python train.py --model="multi-label image tagger" --dataset="simulated telescope pictures of galaxies" --crop_scale_min=1 --rotation_deg=5 --norm="batchnorm" --activation="leaky_relu" --kernel_size=3 --stem="single" --avg_pool_shortcut=false --widths=[48, 64, 96] --init="torch_default" --optimizer="adamw" --beta1=0.9 --grad_clip=3.0 --batch_size=512
Rows from block 5, named by matrix and row number. Rows with one number belong to one channel. Each number is 500 + 40 x the weight over its row's rms, rounded and kept within 0 to 999. All counts start at 0. Numbers have three digits each.
# convs0: first 3x3 conv (model.blocks.5.convs.0.weight, 64x64x3x3), inputs 56-63, a 3x3 kernel for each
# convs1: second 3x3 conv (model.blocks.5.convs.1.weight, 64x64x3x3, transposed), outputs 56-63, a 3x3 kernel for each
convs0.44:469478564486524591519528617547488467553444432529514552477442460476458474447471515514471468531482461537475466521472450489512509432407553498506468544514440524518457516509422456512530507531517497494500568488475463474446
convs0.45:478492508469472486466485486506461469487459467536459446523479485500450446462446459515487500499489489498491505583613549518582572543574607537521532542533520511506508504455470575516480542538526560545588541523555541507497
convs0.46:481469535450487561472511543531540504553519478558481421536457560517407535525495583493479488468466494509510516497517436484494534526472580560520547562450456534449443496463457525505499468551558591550583560462526545502493
convs0.47:541530490538571536502521509555524409535518450531561559596518526575526477522513492509537562516523526500519486501569595520519543587504490549475483578510495595581566520543532504543540443468470474429494498438485542499521
convs0.48:467517527460525489479497477456462484457505506474460467507490404517499463528493488478505463534550452521516445476492463478480505406496530501499459508523484515539474468527505478540527484457506520477446508507454503521401
convs0.49:530504472509517505502562565509550513475516509465501473470548576470512511462516533485474502487461521517517558532576554531581556511572488488504470518472449499452439540490515531498507528539550444480438507466447523461455
convs0.50:512520477561534503464485502483491502474539513484493455559570505556555564501527556542543527521529530480496536496495546521498512519474479465458523516482544591537534495510489555528485483502448510541531487479530538482451
convs0.51:410497541450521578451478472513508540502483520491515580494505499472509473406476467427461495494528538497485477547572541535495509530504525525480508485438501479498536456485493499570578469480465459519566491488539554549557
convs0.52:532536488563575560475562550529544524550544489521536491458457415520477474503464442490479429509507461505528496530532485502504560457481454469462511488486521495514502540573546531586570511563568505512530469491510504482485
convs0.53:493502502557543533557522494474510576468486545466496550452491435489532512488533543516480432519487462545509493516520488527479504453488538502546576459477544483496559500490495569547524554500494432484526379464508441512536
convs0.54:458482467493502518465522540463426471532478466483539498524477423546518471536518518517528524509513472484501507559530510568563528511505425531445424494468456548523522483488460513531570496553599541535504538506540567526502
convs0.55:462573539457515481462478488493461495501511517521530511539544481527511448510469436523520498478477523487507503541510486428476485426460417514440484523468501506489494480497491455471449523474457482510525570511527514468495
convs0.56:479510479515491492493482435537557496525498508534499481547518521523533512469430424528516507507508499512521481483484503588515492534482503516495535493477518534489524446419413495507474456514483490529555458474539475491544
convs0.57:527558571548534494482463456451463576498531608557584599440474489492521511499543516514525542499524517503517490582544477558448465549485505482467533467463534559542563435465496442525505415464483474477534428425527519505550
convs0.58:511564520509562493432491433483511460484518487489510500527575495529572499481514467497525494541524502478495483591551537592501505513445520491433462506465494538527515491542473496534503463480471508457578510503536534520540
convs0.59:434514523480485496512512519453505498497471461467492522486509485441451487420467532481468486464466470489472474524427442547471480553455465418472478446468490473493487444474498472472448461473478427505495508516532494507498
convs0.60:497482456489470491492398412470483511491542483467473448495543521509485499527450452481499487496473420517457428455474494513514568493576533498538528457499511442441466467551577495493496538481450493517478446456479439417441
convs0.61:575570534467452489391466501522530526533520539528511539559497545563481464524496504444435481473458493460482497493478451537468434513474482460442495508463489539475473531479505470481485410529541503528568513516559559487493
convs1.44:457520514450535522505543520488494497470497544490539551524486456501498501507479453551541515498480541500448481557510498503487490497440414563554563564530505541500470450446437460456489460499507566441434509493515486458495
convs1.45:457435435501468468522511462417430542487511540496485478492486487439468472501509502451488536441470539465483544552516541521507554528514541560520504522498493514506500480518506463517482472500464558563635509477562505468551
convs1.46:523509549475477554471509540518472559470465578510551596486506485490515494491492436465452540443466545483494522487501553521535536503554596559522486565546491527516499491481476440484514422504533523477531494455505529487479
convs1.47:464455463433472466468536523545555601507516576528497520521488463471503469505526511506500533486485496495477475559559607559478551510448486476492483519550497521522509482490477502517501542549544584594601527532534511517527
convs1.48:495493447482524533510543508490483493470523509465487415496470481530489504512479530492550482536538472522492450539514490491511499526457450442518567467500524497507469404432477412456479418469487579479453553461477450500516
convs1.49:468508421531518469539511470492553538519483495535510556472446517475489476493465407479533575501508556535514583556566538516520579475485500525500526491487499490477463511497465507473481554541527552563560511545529427469461
convs1.50:516441457491439453565530523506533502561508452531454445566540509489593563482556593501499525514531519495496475506546580557518572519498588488519504496529525481541611469471504500494435540487444592659563526565538535549526
convs1.51:478476572439467539471510525500503535480485532489497513496490438510553524470518534469437443493458470492446427477455488526490538538492521523509486529542494498520527506512481460515524473505523590505552517481549602580568
convs1.52:497469462583488439600501520463507541507494496548484503542529549500517524447492533487488448482534481500508473472541576508552575508537468526521488490506506452461497525563540520531520541510514511607618573576563510513545
convs1.53:484505513515505473519521499562547520552543506529536552394430469418432478413435459493516497513499472501477452532490535547521537549521512468505561494531554499527544480489469503476465557510471505523563508514549535504529
convs1.54:517539483494479440488492492528504487531505450557532475520475483469473555508464544449510520437538578473505530517480503592548516546540524491526485475540522405460508436447421452499493486529522526551524502517510546546554
convs1.55:554540496546569539544536506560528495534468475512452489480504470520565561497539510495525563512529548481484489419504522383459495443431478550550442518503431456465419484477490524485536514491498561522519481420481516449475
convs1.56:563527571579563540558576535535512538548498470514529497422464445474497523530489495485432484509468495486518543489504552534551501517541466545510454578530436492499477533473455551522487540563502531500512495489480543534512
convs1.57:445519560448523581513543549601577549538504498520495490497483457477503513479499514503500472551482454491439454574526529566577554528549600488503539506526583513578630508558499528500463534493471494505524497521534516501511
convs1.58:385460526437486505479504529482508525519474474492404434533529470482529512446519569518510528540560547497482495535583580639572539556478557493518519526537529534569621453466505470478420520479430518561487471528518474540518
convs1.59:435509484435528542468540569480513541519541513511561472487464449519506442506489447499515568500489501525497513436498560463503513495478449558510524551492504537515496503523535529503499516532500444494495511587561434509518
convs1.60:585455466579494415510464373489475467539507474522432459451495483450471459464476463478450476505534508547522478517504541572505515559575499499540508486515451486521497552528560448458523442415456514494449484422445449438485
convs1.61:451488531467502600451461528507466575548462519615584623487502486511516477515503431426428503421437455430465471457565499489590550584560510534561521532537529534536531499483538478483531467471486518476519524463512545511524